Rows from block 8 of a small image classifier, named by matrix and row number. Rows with one number within an expert belong to one neuron, the router's apart. Each number is 128 + 32 x the weight over its row's rms, rounded and kept within 0 to 255. All counts start at 0.
After each expert's rows are labels from the 100 images, of 14848, where the router gives the expert most weight on average: "top examples" is what is common among them; "peak on" is the class under the peak. Only what is clearly more common there than usual is listed. The data: cartoon faces. In brackets: how many of the 100.
# router: slot weights (model.blocks.8.mlp.router.weight, 64x160, trained with AdamW), inputs 120-159
# gate: expert gate (model.blocks.8.mlp.gate, 32x160x160), inputs 120-159
# up: expert up (model.blocks.8.mlp.up, 32x160x160), inputs 120-159
# down: expert down (model.blocks.8.mlp.down, 32x160x160, transposed), outputs 120-159

# expert 18
router.36 [ 75 100 103 112 128 151 186 118 108 101 132 157 154 127 158 166 113 161 148 150 164 125 104 173 127 108  93  64 121 141  94 169 169 155 131 122  74 113 164 160]
router.37 [126  59 161 141 117 142 138  91 174 158 153 156 127 118 149 121 105 108 120 159 187  87 142 160  93 140  77 120  79 135 126 166 140 152 114  94 109 137 124 152]
gate.0 [124 135 132 106 118 165 127 129 124 110 140 168 138 161  58 190 107 100 147 111 159 125 128 173 199 103 159 147 158 151 120 140 113 172  82  91 109  71 156 142]
up.0 [125 123 120 109  83 208 142 128 111 148 147 162 118 113  49 184  70 131 127 168 151 136 129 187 179 168 175 146 154 147  94 140 125 143  75  83 104 110 160 195]
down.0 [111  66 142 182 120  36 114  87 146 149 111  87 234  89 129 107 159 135  97 163 154 120 157  84 135 143 151 108 177  96 159 140 150  95 124 106 183 119 112 134]
gate.1 [161 102 132 143  92 191 132 173 182 155 142 134 154 120 130 116 119 115  63 127  68  80 130 113 131 147 156 163 113 125 149 134 100 104 113 138 113 103 152 127]
up.1 [ 75 160 135 128 144 103 134 131 127  81 193 121 155 166 104 141 179 185 151 130 103 106  78 103 118 139  88 101 124 193  70  45 127 179 133  81 105 186 110 127]
down.1 [148 121 107 115 162 146 175 147 148 151 227 107 137  66 130 128 131 118 128 109  95 118 152 151 141 127  89 113 114 142 160  94  77 132 185 129 126 120  86 125]
top examples: cap (96); winking (31)
peak on: hat (70)

# expert 6
router.12 [116 105 173 178 134 142 143 118 144 148 144 175 124 139 124 104  85 212  89 113 157 139 100 174 134 101 113  89 144 167 106 113  85 200  91 159 111 145 173 104]
router.13 [184 131 101 110 166 123 159  88 140 133 176 191 131 148 158  89 103 191 166 121 170 123  97 190 127 117 110 151 191 187 137  95  99 170 116 107  88 133 118 159]
gate.0 [123 133 109 107 162 148 106 156 108 174  93 149 121  89 114 126  49  74 150 176 136  81 169 137 124 167 137  90 178  82 152 190 165  26 141 106 177  69  96 109]
up.0 [118 184  84 119 133 121 125 153  90  86 109 100 132 150 115 157 186 116 121  81 114 151 135 141  93 109 139 160  70 136 108  73 107 168 118 149  90 139 104 145]
down.0 [146  82 121  91  67 164 110 114  68 175 134 138 129 172 189 124 114 124 157 130 147  73 122 143 109 119 195 125 116 165 170 150  57 141 134 145  82 157 151 135]
gate.1 [119  98 152 136 139 154 158 136 160  74 140 158 119  50 168 202  83 147 144 113 100 124 155  94  87 105 113 135 146 101 187 126 141 155  72 127 141 103  82 122]
up.1 [122 157  84 111 139 101  70 123  74 127  97  85 130 205 100  74 184  97 151 130  89 159 129 172 150 152 153 156 113 151 108 147 121 105 170 159 137 165 147 150]
down.1 [131 152 128 144 141  89 162 134 108  97 109 140 129 180 133  86 127 145  84 109 112 126  66 158 143 175 152  40 123 150  86 161 186 109 131  92 130 109 124 116]
top examples: hat: no hat (98); curly hair (71); blue hair (67)
peak on: hair (62)

# expert 1
router.2 [140 100 128 124 196 120 143 114 151 189 153 209 167 126 170 152 115 167 115  84 147  58  81 115 125 132 128 173 109 165 159 107 115 195 113 161 135 176 123 175]
router.3 [174 115 114 114  90  97  97 102 158 174 141 143 151 117 112 152 102 129 119  77 185 122 135 137 169 104 103 171 186 161 158  94 102 172 140 111  61 196  97 117]
gate.0 [ 73 101 141 102 154 110 129 171  97  56  91 182 128 148  68 115 163 130 100 179 129 146 194 110 111 145 144 102  75 171 118 134 159  97 157 112 129 120 155  96]
up.0 [121  56 106  91 102 196  66 189  71 124  99 200  49 128 100 110  88  98  92 124 113 174 149 113  40 102 138 107 162  98 132 159 127 124 102 145 109 105 157 132]
down.0 [ 63 124  93 106 153 115  64 164 114 168 131 133 150 172 129 117 131 127 147 124 115  96 108 122  42 151 201 169 172 116 102 136  79 164 121 127 123 149 157 105]
gate.1 [118 101 137 173  83 130 153 116 149  88 160  80 171 113 117 131 121 129  68 115 139 125 103 165 110 114  74 168 117  60 206 129 136  79 136 108 147 128 141  82]
up.1 [169  81  93 167 107 124 173 104 120 133 170 107  76 162 136  75  92 156  50 134 147 176  77 212 106 132 115 101 169 106 122 122 191 159 118 115  91  87 179  81]
down.1 [120 112  42  69 124 134 126 128 137 200 158 106 161 110 140  87 103  95 140 140 157 179 100 133 136 163 164 119 114 121 164 139  91 127  55 151 140 123 145 183]
top examples: top hat (43); winking (36); teal face (33)
peak on: skin (52)

# expert 7
router.14 [124 130 130 177 176  72 133  91 145 166 138 104 116 154  94  88 136 185 109 139 118  77 147 186 141 112  98  89 100 144  93  90 131 106  95 111 129  99  97 214]
router.15 [124 158 104 148 182 110  99 113 142  78 108 150 109 131 111 130 115 102  78 163 156  93 187 142 118 143 126 151  65 186 124 128 143 129 104 115 125 154 157 111]
gate.0 [ 95 139 109  68 112 179 114 155 130 147  75 119 153 119 131 192 115 131 203 126 144 134  84  80 156 115 111 189 103 106 113 144 113 119 160 152 189  80 149  76]
up.0 [146  74 103 121 164 171 129 164 125 108 126  97 128 123 174 121 133 186 169  84 127  42 106  76 121 105 142 114 119 137  88 150 198 110 108  29 153  73 120 131]
down.0 [131 142 135 160 123 116 127  84 192 160  72 149 194 122 133 145  90 190 156 176 118  83 161 126  73 106 124 174 138 161 133 163 155  67 140 111 141 199 142  93]
gate.1 [ 47 162  88  97 115 127  95 148 166 128 104 166 193 220  92 123 126 140 168  72  93 129  90 120 145 145 184 140 171 135 138  88 108 141 115 123 161 120 149 125]
up.1 [119 159 147 155 116 160  88 150 145  90 157 146 116 162  62 136 168 107 140 168 144 190 107  62 112 173 135 140 107 116  80  82 173 116 128  74 173 152 111 102]
down.1 [127 101 111 148 179 146 147 175 128 155 176 132  81 149  67 161 156 119 148  88 172 147  79  55 159 123 121 114 129 121 116  99 128 116 157  96 111 101 123 199]
top examples: surprised (90)
peak on: hat (33)

# expert 27
router.54 [130 194  90 128 186 131  95 132  93 102  89 145 115  37  97 113 147  90  99 148 171 151 143 162  84  93 163 132 168 135 122  55 147 170 134 109 149 132 182 155]
router.55 [120  92 109 123 117 136  72  93 152 150  73 136  95  85 162  92 143 142  96 151 205 106 116 190 129  87 195 208  84 142 144 122 159 108 126  87 164 100 165 110]
gate.0 [100  42 139 152 120 117 204 174 143 157 148 126 103  88 184 169 111 153 147 172 173 120 140  80 125  96 158 107  89 140 111 168 145 153  92 114 129 116 102 151]
up.0 [126 202 112 117 138  97 104 124 139  58  72  65 141  72  84 101 112 132 132 172  84 138 153 191 157 188 158 108 145  93 128  99 102 114 187 100 108 127 157 147]
down.0 [101 100 184 146 124 111 122 147 114 148 108  89 155 131 104  87 146 117 147 131 120  97 134 119  72  96  91 161 117 160 134 146 121 130 194  90 112  81 115 113]
gate.1 [119  89 124  66 178 134 127 161 133 105 109 145 113 102 114 120  98 164  94  48 175 179 144 173  84 106  93 137 165 130 128 124 162 125 109  96 155 136 168 111]
up.1 [117  87 191 127 135 108 120 101 209 104 163  94 193 143 134  93 145 146 148 124  96  51 143 134 114 131  92  96 107 123 136 141  99 131 110  96 147  98 109 137]
down.1 [109 147 178 175 121 144 160  54 121 186 122 151 175 123 156 137 159 122 139 138 157  67 165 140 138 145 125 128 156 165 117 174 140 160 133  86 101 118 128 163]
top examples: smiling (51); grey face (38); long hair (37)
peak on: backdrop (100)

# expert 9
router.18 [128  88  87 141 141 128  74  90 117 142 108 124 200 132 191 100 163 114 136 148 164 168 158 143  76 144 120 137 168 135 101 130  79 199 135  93 156  88 153 145]
router.19 [166 110  53 110 121 106  98  98 182 116 147 110 137  91 112 135  90 154 209 187 148 142 190 205  96 130 103  96 140 122  92 125  69 138 163  90 171 146 165 164]
gate.0 [ 69 117 149 114 102 157 179 185 154 152 151 149 138 126 112 155  98 141  98 152 168 117 103  96 171 179 137 118  87 177 100  99 115 132 159  78 169 153 176 124]
up.0 [112 121 140 184 107 217 178 137 122 144 174 160 143  92  77 170 114 100 109 168  82 151 162 165 144 170 142 106 116 165 127 159 173  81  64 130 146 104 127 117]
down.0 [181 178 117 128 125 128 149 109 161  86 104 130 134 121 136 115 103 167  97 181 186 126 159 127  64 153 102 173  52 116 138 129 133 127 162  94 154 156 108 153]
gate.1 [175 135 113  90  53 126  95 146 158 114  99 167 157 111 128 122 121 190 123 135 148 126 130 161  94 109  87 163  73 139 186 143 144 150 162 100 192  66 175  88]
up.1 [196 149  87  78 108 124 123 124 139 127 109 144 190 124 133 113 117 190 153 137 168 128 146 162 110 111  99 166  95 116 152 118 100 120 168 113 173  99 148 104]
down.1 [163 140  84 110 109  83 123  72 133 135 148 138 156 119  80  68  86 139 108 145 160 138  75 154 139 116 199 157 130 149 118 130 144 177 119 163 193 174  90 150]
top examples: curly hair (76); surprised (49); beard (47); face colour: purple (38)
peak on: hair (41)

# expert 22
router.44 [102  76 107 121 127  74 136 116 186 186 105 132  83 153 160 155 152 194 100 141 118 113 144 133 110 113 111  82 150 188 140 143 122 181  76 141  86  85 132 170]
router.45 [102  73 161  91 135 129 213 145 190 155 126 155 107 104 122 103 109 134  94  80 128 104 143 143 175 119 115 128 118  84 137  68 160 138 161 125 162 122 142  63]
gate.0 [156 163 128  82  86 117  77 138 183 163 137 111 126 144  98  92 178 126 163 106 167 132 133  59 125 128 132 121 107 136 100 106 141 152  98  99 118 186 146 136]
up.0 [110  58 176 188 147 191 122 113 101  76 116 125 127 159 117 135  92 118 108 119  66 129 145 181 103 107 104 135 114  91 172 131 158 134 160 166 137  95 169 127]
down.0 [138 154  46 130 136  73 148 114  69 116 163  19 153 154 162 125  79  88 140 109  77  95 136  88  96 154 103 102 164 143 130 131  88 115 176  97 107 114 132 131]
gate.1 [145 141 102  57  46  99 134 126 108 134 192 147 160 117 154 121 132 127 115 144 192 123 124 136 102 132  55 146 189 131  99 106 153 110 140 181 136 119 111 140]
up.1 [145 163 109 226 181 150  90 104 108  76  66 118 188 212 153 141 157 137 131 126 129 177  89 111 127 140 178 105 141 118  56 158 135 101 124  66  98  81 102 144]
down.1 [104 165 135 134 171 106 145 122 144 111 122 138  95 101 136 102 131 116 129 100 159 160 136  97 112 126 116 147 109 150 150  49 188 100  92 109 188 171  97  73]
top examples: sleepy (97); long hair (41); cap (32)
peak on: skin (50)

# expert 26
router.52 [ 57  94 137 122 118 151 181 131 132 112 147 129 150 152 110 105 141 113 107 159 147 145 176 145 126 147 135 165 122 127 128 143 157 132 120  77 171 144 159  68]
router.53 [171 126 163 155 192 113 129 125 176 128 151  88 143 133 161 172  96 140 135 107 176 123 175 148 145 187 127 141  60 166 132 108 101 134  88 161 115 116 137 108]
gate.0 [131  87 162 110 166 169 110 138 121  82 193 132 166 127 134  90 170 133 170 132 145 168 164 144 140 118 171 198  95 124 137 103  78 154 150  87 116 140 120 126]
up.0 [ 68 155 127 125  92  90 124 111 181 157  66 123  79  88 106 189  66 119 137  61 109 141  98 101 180 184 107  92  86 150 179 131 181 101 106 173 129 127 125 127]
down.0 [162 129  71 182 118 125  83 156 126 115  81  97 155  71  68 127 110 130 118 103  77 106  98 132 151 138 102  96 151  86 180 166 121 104  42  89 103 154 133 133]
gate.1 [110  98 125 155 100 133 154 137  82 152  88 122 125  87 125 170  73 133 183 174 131 100 164 147 121 142 194 109 128 127 172 184 160 101 153 148 122  88 115 124]
up.1 [102 125  99 105 135  66 151 188 128 193  70 160 112 109 161 114  81 133 118 174 171 121 146 152 109 148 206  96 171 114 137 167 136  71 167 137 145 118  93 123]
down.1 [ 89 197 128 118 104 126 142  78 139 120 140 118  90 115 110 101 169  72  86  85 112 113 129 161 131 138 125 132 173 141  69 124 132 126 136 141 111 101 133 150]
top examples: spiky hair (47); orange face (46); smiling (45)
peak on: skin (57)